A small image denoising model, trained from scratch: batches of 96.
Rows from block 2 of a small image denoising model, named by matrix and row number. Rows with one number belong to one channel. Each number is 200 + 20 x the weight over its row's rms, rounded and kept within 0 to 999. All counts start at 0.
After each channel's rows are labels from the 100 images, of 14976, where the channel reaches its highest value: "peak on" is the class under the peak; "colour at peak" is the nearest of a few named colours to the mean colour under the peak. Only what is clearly more common there than usual is listed. The data: simulated grey scan slices of phantoms with and without marks. In brackets: how many of the 100, against the usual share in percent.
# convs0: first 3x3 conv (model.enc.1.0.convs.0.weight, 192x192x3x3, each kernel summed), inputs 0-191
# convs1: second 3x3 conv (model.enc.1.0.convs.1.weight, 192x192x3x3, transposed, each kernel summed), outputs 0-191

convs0.34,240,157,164,194,204,189,165,190,190,207,212,187,213,194,182,183,201,170,194,198,170,194,202,176,158,180,215,197,164,200,196,210,226,217,216,194,226,231,191,186,203,228,250,215,136,167,203,182,213,191,173,156,202,164,189,225,209,194,190,192,177,187,187,193,220,183,151,198,233,239,189,198,199,192,184,221,183,210,178,202,219,217,196,172,173,184,210,209,178,187,206,176,186,209,181,187,194,203,183,203,189,180,184,207,200,205,183,219,205,204,188,212,188,203,165,212,181,195,178,169,197,225,185,187,227,174,189,160,191,162,186,183,202,188,219,173,195,168,214,214,182,187,219,204,202,215,184,213,209,213,228,215,221,205,184,215,203,207,252,206,207,179,193,168,203,194,216,184,223,213,241,188,207,194,190,202,178,225,190,175,177,155,223,191,183,211,206,222,212,198,220,194
convs1.34,176,224,219,196,198,169,192,188,174,185,186,202,195,186,209,217,198,168,220,204,224,199,143,236,208,208,159,182,212,197,229,197,170,180,194,169,198,184,229,192,190,213,168,211,230,202,205,199,174,222,189,184,182,215,176,157,195,248,234,186,222,170,208,211,185,189,179,204,152,170,218,210,208,186,163,170,217,193,229,199,211,192,197,188,214,193,165,141,216,176,201,189,207,202,228,197,184,210,165,202,194,196,198,219,182,221,230,198,174,192,224,183,177,179,221,205,172,198,214,183,227,157,194,201,168,210,224,215,178,217,235,193,205,212,208,223,188,194,175,186,199,195,172,207,213,201,170,211,197,173,188,203,176,195,187,185,193,184,169,203,175,211,182,212,175,221,180,197,168,194,209,207,199,188,190,226,208,213,175,193,217,233,168,214,196,193,200,175,204,185,227,206
peak on: soft tissue (58 vs 25.2); bone (27 vs 7)
colour at peak: white (42 vs 4.7)

convs0.184,201,221,214,189,206,210,179,187,191,185,214,205,181,188,222,179,199,173,203,178,198,225,194,196,212,164,216,134,191,204,183,223,218,201,215,176,202,187,196,187,223,213,239,199,147,214,207,197,193,196,194,209,232,192,205,186,187,231,191,178,187,216,168,231,234,193,213,216,207,193,163,170,207,223,200,223,173,209,179,183,206,201,204,194,210,219,170,184,187,169,223,147,208,201,175,178,183,208,159,178,206,207,197,118,198,201,185,187,193,201,204,228,211,161,202,186,168,169,202,195,185,231,174,192,197,142,206,195,210,203,193,196,191,207,203,187,191,194,218,209,196,167,196,190,196,181,195,188,168,191,205,180,207,203,166,205,200,160,182,182,192,198,226,191,204,218,202,174,194,188,215,206,203,201,223,196,171,215,192,227,139,220,217,208,200,192,212,191,223,200,221,188
convs1.184,208,145,209,205,182,207,227,183,166,228,210,204,214,166,185,195,231,213,179,185,206,175,188,176,217,202,205,212,187,189,192,174,200,206,222,195,236,208,181,197,169,178,181,180,179,211,187,195,216,209,171,184,184,177,198,232,192,187,193,204,221,145,189,154,165,190,192,191,166,170,188,189,188,184,212,187,213,215,215,151,193,197,195,195,200,189,203,228,211,226,168,199,192,200,174,185,166,157,218,192,218,166,208,196,177,155,179,210,204,210,225,185,186,200,194,223,210,198,181,201,210,177,227,206,218,208,222,188,196,172,218,217,177,178,195,226,224,200,198,176,217,210,177,222,201,225,212,209,233,208,183,189,173,210,202,212,201,242,221,245,212,236,192,189,191,217,198,225,185,172,205,196,196,215,184,210,179,194,188,178,222,174,160,200,220,155,209,193,203,229,199,227
peak on: bone (69 vs 7)
colour at peak: white (66 vs 4.7)

convs0.84,194,187,165,171,220,190,207,204,202,168,222,228,204,210,205,201,223,180,166,159,213,191,188,189,173,191,192,211,215,203,202,194,171,198,190,187,193,193,191,222,197,177,201,197,185,219,194,192,201,211,220,173,198,193,180,199,199,216,190,191,169,206,211,168,226,185,165,195,184,194,217,208,219,170,177,198,180,173,193,196,174,224,175,227,195,210,191,216,172,190,188,190,185,213,232,209,178,237,183,192,190,148,168,207,203,203,169,233,162,207,170,176,195,193,216,220,204,179,201,202,196,200,195,163,218,203,168,201,155,176,210,214,207,187,215,186,206,136,218,220,200,212,181,197,156,186,227,228,187,180,164,215,215,222,202,198,196,195,204,210,159,182,189,254,180,179,168,181,212,201,185,222,197,156,212,178,186,210,208,179,194,193,199,148,170,198,196,174,224,205,207,207
convs1.84,208,218,197,176,188,199,206,183,191,187,174,181,196,184,205,188,208,186,246,164,187,206,196,205,239,183,201,187,174,175,168,189,182,190,212,232,163,194,191,191,219,223,219,251,168,195,211,222,198,218,178,176,212,196,223,189,201,185,212,191,189,174,170,233,214,170,200,232,191,208,180,199,176,239,234,174,204,202,231,199,215,174,210,180,195,206,181,215,223,188,172,221,210,208,138,214,215,176,218,204,213,259,206,204,194,201,210,176,196,188,210,242,218,197,201,201,161,199,175,227,218,190,197,211,182,203,222,180,175,211,175,170,197,217,180,207,188,208,183,194,187,172,190,189,188,184,157,165,224,216,230,210,201,205,171,179,223,197,170,169,214,212,189,165,206,202,208,208,175,154,211,182,211,204,209,195,214,200,213,192,196,196,204,235,192,185,225,221,178,213,201,212
peak on: lung or cavity (54 vs 19)
colour at peak: black (37 vs 14.4)

convs0.64,229,169,245,247,197,192,193,202,190,210,207,207,214,200,195,212,219,193,203,230,185,182,195,191,184,193,201,192,226,202,193,184,178,182,202,185,208,212,222,191,193,190,213,189,205,201,201,187,193,226,195,210,190,174,230,173,217,222,242,190,227,165,211,181,136,202,214,181,190,252,205,188,193,227,201,200,225,186,208,205,208,208,224,190,184,251,199,225,164,211,205,161,193,163,197,185,189,187,195,227,215,179,207,206,213,186,203,197,221,224,162,193,213,176,199,208,208,224,189,181,214,226,195,225,203,172,208,215,216,185,191,174,198,194,203,224,226,192,208,191,170,224,233,240,212,221,177,220,211,218,190,149,215,194,172,239,205,176,192,198,209,205,174,186,232,223,226,186,221,240,222,193,185,190,225,191,196,181,217,215,183,228,218,242,214,199,197,227,181,177,224,199
convs1.64,185,228,182,176,206,214,220,202,224,222,182,188,173,188,192,216,156,222,182,255,175,201,204,203,223,172,169,200,219,205,235,194,196,209,189,204,190,211,154,224,199,213,185,174,184,176,184,203,218,185,172,167,208,229,172,185,203,188,163,216,202,219,190,224,215,190,233,203,215,166,178,149,209,203,211,211,172,218,220,185,224,183,208,230,185,132,193,194,195,153,194,185,198,188,180,200,215,208,191,190,204,181,209,202,215,204,212,220,184,189,211,204,203,191,221,195,197,203,234,220,216,206,195,198,188,191,203,193,216,202,207,219,202,215,182,226,228,189,197,205,201,186,191,173,197,173,178,205,217,198,165,200,222,198,207,204,200,191,239,211,204,169,214,218,216,254,220,168,208,207,170,195,178,207,159,185,189,220,158,225,222,191,203,157,230,184,186,171,205,192,199,193
peak on: bone (39 vs 7)
colour at peak: white (30 vs 4.7)

convs0.87,211,181,194,215,180,178,215,196,197,175,205,195,201,211,180,193,187,180,142,170,181,196,189,218,175,159,199,184,200,168,200,198,192,175,179,197,196,206,227,179,192,197,188,203,190,186,200,171,217,221,187,198,183,158,219,207,203,226,220,182,184,147,185,201,196,169,157,164,171,196,206,162,206,172,157,217,199,208,189,181,218,222,190,195,195,228,192,190,181,166,207,169,168,195,199,179,175,206,189,215,185,160,209,171,188,169,189,187,192,151,169,183,177,165,204,201,195,201,176,182,203,182,163,203,195,170,193,193,200,166,187,182,209,183,209,229,198,172,211,176,187,171,201,204,192,195,163,221,202,167,204,195,198,197,156,211,214,160,203,178,197,204,206,192,160,221,186,169,192,226,183,155,206,222,201,217,180,209,189,205,188,190,188,187,189,194,205,207,199,194,168,196
convs1.87,225,196,200,183,192,191,153,188,198,178,228,210,177,149,194,167,187,214,174,207,188,216,191,187,223,180,206,183,196,216,197,215,178,211,207,180,191,174,170,198,230,165,192,185,233,225,176,237,201,191,210,188,201,206,142,191,194,204,189,193,194,200,180,232,164,197,225,184,210,209,174,202,187,205,174,189,178,142,196,179,156,203,200,207,222,154,184,221,176,207,217,200,191,175,241,215,187,222,215,200,206,182,173,218,192,221,222,194,199,213,198,223,195,175,168,211,164,203,211,205,184,189,207,176,181,211,206,217,204,189,214,207,198,184,183,186,205,172,203,231,188,214,203,168,211,189,187,182,206,195,189,171,191,213,211,186,150,240,173,190,213,211,209,212,220,172,196,216,209,205,177,225,185,191,216,179,232,155,226,172,199,187,211,225,192,173,185,198,213,210,186,232
peak on: bone (99 vs 7)
colour at peak: white (91 vs 4.7)

convs0.15,220,194,215,199,206,200,180,185,205,196,192,206,190,172,197,145,195,165,218,190,220,159,190,215,166,176,168,202,168,162,217,159,179,204,192,186,221,213,205,174,214,184,205,183,189,201,248,202,199,239,160,166,190,230,238,230,189,214,191,181,202,231,242,180,235,192,170,198,188,241,234,214,193,211,188,223,206,171,229,192,225,180,198,177,180,210,203,210,188,198,184,198,197,193,186,210,180,177,192,205,182,178,175,226,184,191,183,186,223,208,204,191,164,187,171,244,177,217,201,175,187,197,183,186,220,214,167,199,200,185,180,222,183,195,184,214,226,220,187,206,191,205,177,229,210,204,198,226,192,178,197,161,169,182,187,189,184,230,217,201,186,187,176,214,181,220,215,227,217,207,210,237,212,182,196,175,190,189,194,202,198,183,166,181,201,213,209,215,200,181,178,206
convs1.15,188,186,192,164,179,184,190,213,207,222,209,212,199,241,190,231,222,235,184,204,187,211,232,213,180,196,201,232,227,215,146,221,215,191,207,230,191,227,226,241,189,218,197,203,201,196,184,163,217,171,212,205,204,192,210,212,182,199,188,179,194,150,199,205,194,184,214,216,203,206,217,180,180,179,170,219,213,236,165,212,214,212,210,157,197,210,201,219,213,236,221,241,185,191,203,192,198,231,198,157,200,195,213,164,192,232,222,192,183,203,208,189,253,168,169,187,221,184,189,205,202,201,199,205,208,213,201,211,182,190,206,209,191,157,197,232,219,176,203,189,198,199,235,202,208,195,193,168,221,234,205,170,231,190,185,222,202,188,208,174,184,214,212,225,194,201,192,198,215,199,197,204,185,200,207,172,212,183,244,239,168,164,225,203,196,201,199,184,234,207,218,179
peak on: bone (74 vs 7)
colour at peak: white (70 vs 4.7)

convs0.140,189,216,198,204,242,191,206,157,188,190,172,199,160,186,178,193,195,234,205,211,225,241,238,186,186,203,172,208,188,200,191,192,209,192,193,213,201,187,225,182,167,182,197,192,220,199,246,183,221,203,184,198,171,203,213,216,229,225,180,212,220,207,169,197,244,175,177,186,158,215,218,187,168,161,203,189,197,190,204,208,167,218,246,205,198,191,198,177,206,171,200,202,196,192,204,161,203,196,195,203,197,197,197,219,195,197,200,214,189,235,195,184,147,183,181,228,192,215,190,188,206,187,196,205,186,201,197,166,202,197,208,223,209,215,186,203,201,193,169,231,170,203,217,213,204,206,202,212,167,174,208,185,208,220,197,183,169,215,249,236,197,202,208,239,253,172,227,214,235,196,201,188,177,207,215,204,192,183,230,215,210,174,211,193,173,189,157,195,181,177,212,228
convs1.140,219,188,208,205,173,213,215,223,225,209,183,160,219,205,200,186,168,186,205,223,178,192,192,222,234,206,218,196,185,202,218,206,177,196,198,203,192,204,204,197,199,247,222,204,186,191,201,236,215,177,192,184,204,201,233,183,180,257,214,168,204,235,183,195,186,228,200,212,236,181,196,228,195,217,234,196,211,181,181,220,207,166,177,153,182,206,183,200,195,202,199,197,207,174,211,228,185,184,191,200,161,238,168,182,194,205,173,162,194,185,199,209,223,197,179,223,197,219,174,193,196,219,171,179,236,205,190,241,203,211,154,209,167,218,197,198,193,206,166,180,232,208,208,214,194,186,184,157,165,218,221,232,211,192,184,217,223,208,197,204,225,172,202,201,184,197,158,218,151,191,203,203,207,216,191,176,209,196,185,215,208,220,205,229,220,197,212,204,194,224,208,160
peak on: soft tissue (68 vs 25.2)
colour at peak: black (60 vs 14.4)

convs0.91,209,233,224,190,205,174,197,245,200,196,206,210,214,219,227,198,196,211,170,181,202,207,199,217,218,203,200,243,194,196,216,181,211,212,211,208,265,242,231,197,202,209,238,212,176,209,238,232,190,244,205,206,200,192,228,208,220,240,202,210,223,204,215,189,234,188,250,176,185,246,223,192,186,204,200,217,196,181,210,204,193,196,201,197,224,218,225,225,175,185,197,166,184,173,208,200,208,200,197,223,166,179,197,211,212,194,192,225,211,223,191,181,204,163,198,228,181,213,225,201,220,200,178,178,216,200,203,208,216,190,204,166,198,190,189,196,203,231,216,227,202,235,199,237,214,196,187,234,203,221,226,157,192,192,200,217,190,186,239,212,221,207,197,234,184,214,217,204,212,252,212,197,184,189,206,186,226,190,200,222,177,226,216,198,209,248,196,211,197,211,220,210
convs1.91,168,228,188,204,237,226,222,160,214,225,166,201,146,187,196,192,182,208,186,197,187,192,184,224,186,204,192,205,215,198,174,180,190,200,188,203,188,205,189,215,210,189,197,209,198,187,213,199,224,174,183,235,211,179,177,239,184,198,180,194,228,193,229,211,195,224,197,210,188,198,197,200,206,183,237,211,159,187,184,191,187,247,221,212,187,165,244,206,194,202,184,241,204,178,195,195,211,196,194,181,209,219,200,212,211,215,230,211,213,229,137,169,159,191,191,234,168,203,193,217,226,212,224,197,201,184,217,203,246,186,179,217,172,184,202,224,225,242,187,202,191,177,191,197,213,162,214,178,215,207,202,198,204,181,175,193,192,208,217,224,194,214,209,222,209,154,199,179,211,198,176,209,193,206,194,196,243,199,213,226,174,214,221,186,168,175,203,176,194,185,223,179
peak on: soft tissue (66 vs 25.2); bone (27 vs 7)
colour at peak: white (31 vs 4.7)

convs0.121,212,199,198,236,189,212,196,211,217,198,221,192,169,210,214,162,167,209,216,182,207,193,175,208,198,191,213,174,234,201,188,236,240,228,211,183,208,214,186,148,203,211,229,175,191,185,195,197,185,198,172,209,225,185,202,185,213,199,226,195,223,221,184,188,187,205,210,210,202,225,192,184,191,217,210,197,211,220,185,189,186,217,218,202,175,196,199,177,222,186,209,203,177,190,164,192,188,185,149,168,195,225,220,192,175,208,176,202,205,237,208,215,187,206,189,187,213,181,185,176,217,190,186,240,172,147,199,173,202,191,193,190,181,212,209,211,214,211,184,191,209,187,226,198,214,191,172,182,172,197,223,128,191,208,193,171,200,160,219,207,217,169,230,216,227,242,211,183,194,237,175,171,208,210,180,215,172,217,217,238,168,236,187,193,207,187,211,170,210,195,201,202
convs1.121,169,185,201,212,213,219,203,199,198,203,198,218,210,186,191,169,228,198,201,199,199,190,184,193,232,191,194,185,171,216,224,129,166,201,211,204,195,177,193,222,193,175,181,221,228,232,187,208,204,190,222,173,168,203,221,187,210,193,173,215,170,183,172,172,193,167,221,194,180,215,204,213,201,182,191,202,179,181,223,204,197,201,185,179,199,189,196,211,160,185,221,193,207,221,194,185,173,209,209,229,213,192,211,201,205,175,196,184,201,209,182,159,201,155,195,219,175,195,179,216,156,195,192,187,199,171,191,213,169,244,193,219,205,234,192,179,146,205,209,227,178,216,170,181,194,196,219,205,190,187,177,185,165,188,196,207,175,236,188,178,199,204,222,204,207,174,230,224,177,183,218,189,192,190,211,181,209,172,183,195,192,123,191,222,185,208,192,213,163,200,181,206
peak on: bone (73 vs 7)
colour at peak: white (46 vs 4.7)

convs0.103,206,206,182,216,195,151,188,227,202,204,192,202,182,177,210,204,196,154,177,195,224,189,191,211,180,202,177,160,204,192,186,177,165,185,207,178,201,202,209,179,208,214,183,190,172,199,205,221,216,212,188,212,157,208,228,217,217,251,206,194,192,149,199,198,207,201,202,179,188,217,169,221,201,214,164,221,217,205,194,195,168,211,174,228,208,187,215,203,150,222,216,170,163,219,175,181,195,207,188,200,209,193,216,191,194,179,206,167,201,212,192,190,187,177,210,216,201,201,222,213,206,193,165,190,234,165,190,205,183,169,182,200,209,192,206,220,213,209,183,190,211,202,186,221,193,190,226,217,197,176,182,179,207,222,135,196,200,162,216,207,191,203,177,229,153,195,178,162,183,204,189,235,201,171,217,199,191,179,208,236,174,179,220,194,222,178,204,229,206,200,165,230
convs1.103,198,230,209,226,190,231,205,183,242,187,245,207,199,207,232,187,211,226,208,214,200,225,190,200,262,222,236,196,208,236,206,233,196,233,185,203,208,178,178,227,209,206,214,237,221,205,209,205,218,202,224,181,229,204,201,216,187,170,207,213,239,240,157,190,189,234,224,156,191,193,191,199,201,183,206,181,200,187,191,204,201,199,226,214,215,225,198,202,186,178,210,204,222,219,217,242,190,207,215,237,211,171,211,211,213,212,197,223,181,208,191,192,203,186,205,226,214,176,195,213,211,201,216,210,221,191,197,205,222,211,221,215,184,246,240,164,214,190,218,235,221,214,197,196,186,217,231,191,181,221,180,228,214,193,199,202,199,217,180,239,210,216,232,229,235,178,204,207,233,195,210,209,197,210,209,217,240,204,215,208,229,225,237,201,212,194,200,184,212,207,213,182
peak on: lung or cavity (71 vs 19)
colour at peak: black (85 vs 14.4)

convs0.113,211,144,220,226,196,205,186,210,156,190,237,209,214,182,181,221,220,180,199,172,232,228,220,205,191,213,214,196,219,249,192,192,169,171,213,180,188,214,210,212,184,155,178,221,184,215,183,167,221,230,222,203,193,215,184,216,192,214,208,210,204,194,208,195,200,188,202,241,194,210,183,221,216,199,213,181,210,177,195,201,208,203,200,197,166,135,201,247,184,201,201,207,192,218,214,182,196,221,186,203,215,198,218,190,213,193,205,224,200,163,182,205,173,191,213,155,201,212,227,206,198,222,205,233,208,171,226,167,213,206,225,198,190,189,202,188,238,206,213,173,172,204,193,176,212,207,194,209,201,187,208,227,197,188,183,198,214,189,203,182,196,166,177,197,165,177,224,179,214,215,232,210,211,134,208,196,182,186,212,222,177,174,200,177,195,188,222,190,226,193,240,196
convs1.113,217,212,225,177,159,191,204,190,217,207,177,181,203,213,205,193,221,144,211,185,212,179,215,196,204,156,201,194,220,212,182,183,200,210,201,204,191,205,192,210,218,175,205,201,188,201,193,219,191,178,194,210,164,193,195,183,197,205,187,233,186,222,189,201,213,223,215,169,191,221,191,165,161,203,214,223,176,172,195,200,209,204,115,197,196,228,152,202,212,178,205,175,220,176,226,203,187,194,192,189,213,224,181,232,209,153,171,127,233,200,216,195,237,202,200,189,202,209,197,226,212,196,186,173,171,195,225,166,216,200,188,179,199,193,189,224,149,167,207,204,203,188,186,222,204,197,154,201,191,222,191,183,198,225,198,187,182,196,171,202,218,214,224,185,197,236,203,208,197,196,208,211,189,220,217,197,206,187,206,185,198,207,216,216,198,197,186,205,160,182,193,207
peak on: bone (68 vs 7)
colour at peak: white (54 vs 4.7)

convs0.78,211,190,192,190,238,177,150,225,199,193,196,184,206,183,208,168,194,202,218,199,233,191,177,227,173,218,174,182,214,223,192,172,173,182,157,216,207,201,180,143,195,199,185,191,183,198,214,179,207,204,177,193,177,213,187,210,204,204,198,179,199,195,185,193,197,171,182,176,167,220,232,206,205,188,201,198,205,183,182,212,190,216,205,177,206,191,202,195,164,191,200,168,215,180,203,215,213,209,216,214,226,204,172,219,146,144,194,207,195,232,168,179,216,140,161,216,163,224,218,165,225,211,187,192,209,193,167,209,194,192,180,187,222,211,209,172,188,190,187,177,188,186,205,204,204,200,208,187,197,139,188,199,206,234,194,206,212,193,181,205,190,229,190,156,217,199,197,186,214,211,230,171,180,176,184,225,197,189,195,201,229,191,208,229,194,212,201,237,188,205,195,200
convs1.78,210,188,188,224,132,189,206,225,218,207,202,202,172,207,164,172,189,179,215,219,188,223,163,192,226,177,212,196,187,185,207,178,202,218,213,174,199,224,191,225,174,228,209,246,210,193,202,248,202,168,239,183,233,188,213,188,200,241,203,204,198,199,231,173,196,202,198,223,231,225,190,173,177,190,212,184,191,172,207,184,206,179,187,195,200,191,191,192,246,179,204,220,177,225,230,201,235,193,175,181,170,172,175,225,203,229,201,192,182,163,188,203,198,199,195,183,208,182,216,209,179,205,204,195,187,166,202,199,204,196,196,203,155,207,191,201,182,174,177,209,198,190,179,189,192,219,184,213,186,194,168,185,185,179,211,198,184,219,211,231,189,188,176,207,197,210,215,220,173,208,192,234,212,256,203,182,218,175,161,187,189,181,222,189,223,198,184,170,190,204,164,196
peak on: soft tissue (52 vs 25.2)
colour at peak: black (33 vs 14.4)

convs0.112,217,210,201,195,213,157,212,197,207,157,212,192,217,178,187,160,203,177,197,159,200,217,194,177,202,200,192,197,171,197,146,205,173,202,218,191,196,188,192,184,184,183,172,193,215,192,205,187,174,203,199,201,210,218,230,203,208,210,163,191,219,192,192,186,198,165,227,174,199,217,207,183,223,205,205,204,218,166,213,204,178,215,184,173,198,160,229,229,188,220,181,199,202,162,199,180,188,175,214,188,196,210,177,194,188,183,220,233,176,209,211,202,195,178,198,200,178,212,182,153,172,221,192,164,215,209,172,203,209,192,194,218,229,213,174,198,256,208,204,200,205,231,172,184,219,178,192,188,211,144,181,175,199,195,154,207,206,212,182,227,192,213,138,177,162,229,215,210,208,191,236,187,213,181,214,185,190,177,199,212,211,218,207,205,220,203,196,222,178,212,221,174
convs1.112,190,197,206,210,200,212,191,220,179,217,177,233,201,188,177,225,206,206,185,198,202,180,196,218,202,209,220,208,211,231,224,158,183,216,175,215,214,199,215,228,221,217,177,222,211,194,194,210,220,184,175,218,185,166,173,194,192,218,204,181,179,215,221,233,226,234,197,199,180,198,193,201,192,200,190,187,209,187,165,184,209,182,194,246,170,213,207,184,177,184,216,231,191,161,218,185,224,211,169,182,214,205,205,240,214,223,211,201,203,184,143,208,158,189,204,204,186,165,238,238,187,200,188,211,182,203,189,173,200,183,172,215,163,206,201,202,161,228,215,188,198,163,188,182,151,197,214,182,165,201,170,213,216,196,216,192,208,170,212,211,222,195,243,230,207,212,184,188,205,220,162,210,193,208,209,183,233,185,197,190,168,186,202,201,173,161,202,188,216,160,195,198
peak on: soft tissue (58 vs 25.2); lung or cavity (40 vs 19)
colour at peak: black (39 vs 14.4)

convs0.33,202,213,225,152,229,184,196,202,199,173,161,118,175,212,189,166,170,225,212,218,210,213,208,184,198,216,197,187,180,153,186,209,201,171,192,182,207,225,201,143,215,175,195,168,218,212,207,183,190,218,129,198,187,239,208,226,208,181,178,192,225,193,187,211,193,183,191,212,180,206,197,198,188,206,204,194,214,203,219,214,191,183,228,173,188,181,208,192,221,206,169,214,217,171,139,211,216,193,212,188,207,213,165,207,150,159,202,211,250,206,197,196,222,193,176,184,192,224,195,170,189,216,210,199,200,204,200,198,217,207,210,216,205,217,165,181,212,196,170,218,178,201,202,188,197,194,195,170,208,198,201,188,188,191,221,214,185,205,192,212,201,205,174,162,187,211,186,192,219,184,190,193,187,188,184,207,204,189,187,188,213,226,200,190,183,209,202,204,164,189,199,199
convs1.33,216,174,212,203,152,179,204,202,213,187,185,183,200,221,180,128,229,213,179,193,194,172,168,205,206,199,250,226,207,207,188,188,198,231,220,149,200,207,206,201,208,204,201,197,171,179,206,182,220,170,201,194,226,176,235,182,189,248,168,211,197,182,209,195,187,172,195,194,209,210,222,209,170,201,180,229,190,177,191,195,214,214,179,169,196,217,215,176,195,196,202,224,193,213,220,178,222,189,200,188,180,156,182,212,204,242,198,172,201,201,199,212,208,210,156,222,207,170,201,197,206,232,190,204,175,197,166,219,203,200,197,184,202,178,215,230,204,199,215,172,211,210,195,224,213,205,194,203,188,198,194,171,230,200,189,194,205,224,217,184,213,197,176,210,224,202,202,205,135,203,188,206,214,224,189,197,198,168,201,206,202,146,214,202,220,222,219,202,187,212,178,151
peak on: air (49 vs 0.4)
colour at peak: black (87 vs 14.4)

convs0.131,183,160,226,203,155,206,233,229,176,215,202,247,192,196,157,173,192,208,198,200,187,172,169,198,208,184,180,217,238,181,194,189,201,221,208,206,177,218,189,210,211,193,186,188,213,188,203,179,194,205,177,201,184,196,235,181,165,140,219,208,198,222,228,145,206,206,176,194,220,226,213,188,208,206,206,205,230,171,192,168,231,163,227,230,171,204,220,174,220,222,183,225,185,193,205,194,226,191,193,210,211,209,224,191,217,216,193,159,204,221,189,208,213,224,198,199,206,197,227,225,177,216,197,203,172,216,211,172,188,197,187,217,181,211,223,207,216,207,191,214,203,221,231,212,189,202,180,237,212,230,225,154,191,197,213,183,195,218,216,186,216,202,198,233,218,168,195,195,193,197,213,217,190,212,168,199,157,176,225,241,204,200,194,197,199,217,219,211,179,185,192,177
convs1.131,207,214,179,207,195,205,213,196,216,199,201,196,206,193,187,226,186,220,207,222,213,211,204,232,211,221,219,218,191,226,227,172,187,182,193,211,204,169,215,186,172,168,177,190,200,214,223,208,196,209,229,167,191,239,159,180,206,227,236,176,177,208,179,193,191,168,208,227,187,163,186,189,226,221,213,193,177,221,159,237,170,186,156,187,184,207,180,165,191,184,200,187,232,201,173,201,183,209,221,200,203,232,188,181,202,204,221,194,174,167,209,200,201,205,198,157,179,224,180,204,192,178,224,181,213,210,218,204,209,189,208,191,179,202,189,216,207,228,178,192,223,239,183,204,225,195,220,156,169,167,174,241,188,157,184,199,214,188,179,223,176,192,185,209,209,211,212,196,224,191,233,198,192,184,198,193,185,242,175,180,175,239,165,209,176,187,200,202,197,215,197,174
peak on: lung or cavity (53 vs 19)
colour at peak: black (69 vs 14.4)

convs0.76,185,207,227,186,186,213,208,224,215,194,199,224,210,207,210,196,194,217,184,197,187,211,168,199,212,203,197,170,233,166,198,134,176,213,208,214,233,212,216,208,180,184,229,211,210,198,190,222,191,212,187,212,209,157,231,169,202,218,184,191,208,209,217,219,222,217,196,177,216,230,190,192,200,196,189,241,202,158,212,166,220,212,227,217,217,205,178,198,205,184,205,171,186,146,207,195,224,187,175,187,201,189,224,213,206,177,238,167,183,207,174,207,223,163,202,240,201,177,221,232,205,201,178,202,207,179,210,188,187,193,181,235,182,198,183,210,179,197,205,232,221,178,198,231,202,190,213,221,210,187,223,192,179,194,172,210,185,191,204,172,191,210,203,190,209,183,213,171,174,243,203,184,191,223,190,188,176,178,256,225,182,212,228,183,168,214,244,199,203,220,178,206
convs1.76,206,189,171,189,185,195,227,200,198,186,209,194,194,186,178,175,210,211,207,196,212,201,201,214,221,211,231,218,185,220,218,202,178,180,182,209,207,193,195,176,199,200,162,189,194,201,237,208,214,227,191,205,211,240,182,195,206,206,223,229,198,194,200,175,185,170,177,228,145,172,201,207,260,202,198,188,196,216,154,196,182,195,199,192,191,196,172,155,207,218,185,193,203,198,160,202,191,221,187,214,229,190,191,170,205,194,201,198,160,182,184,197,140,201,179,208,183,222,177,178,199,201,203,196,202,185,210,177,208,146,225,212,192,203,211,221,221,202,170,175,224,222,199,182,222,225,209,157,195,213,207,214,195,171,182,173,212,186,230,224,193,185,180,230,181,201,204,219,245,177,208,193,213,195,211,210,200,228,165,196,170,235,174,224,212,154,207,227,197,185,213,217
peak on: lung or cavity (98 vs 19)
colour at peak: black (80 vs 14.4)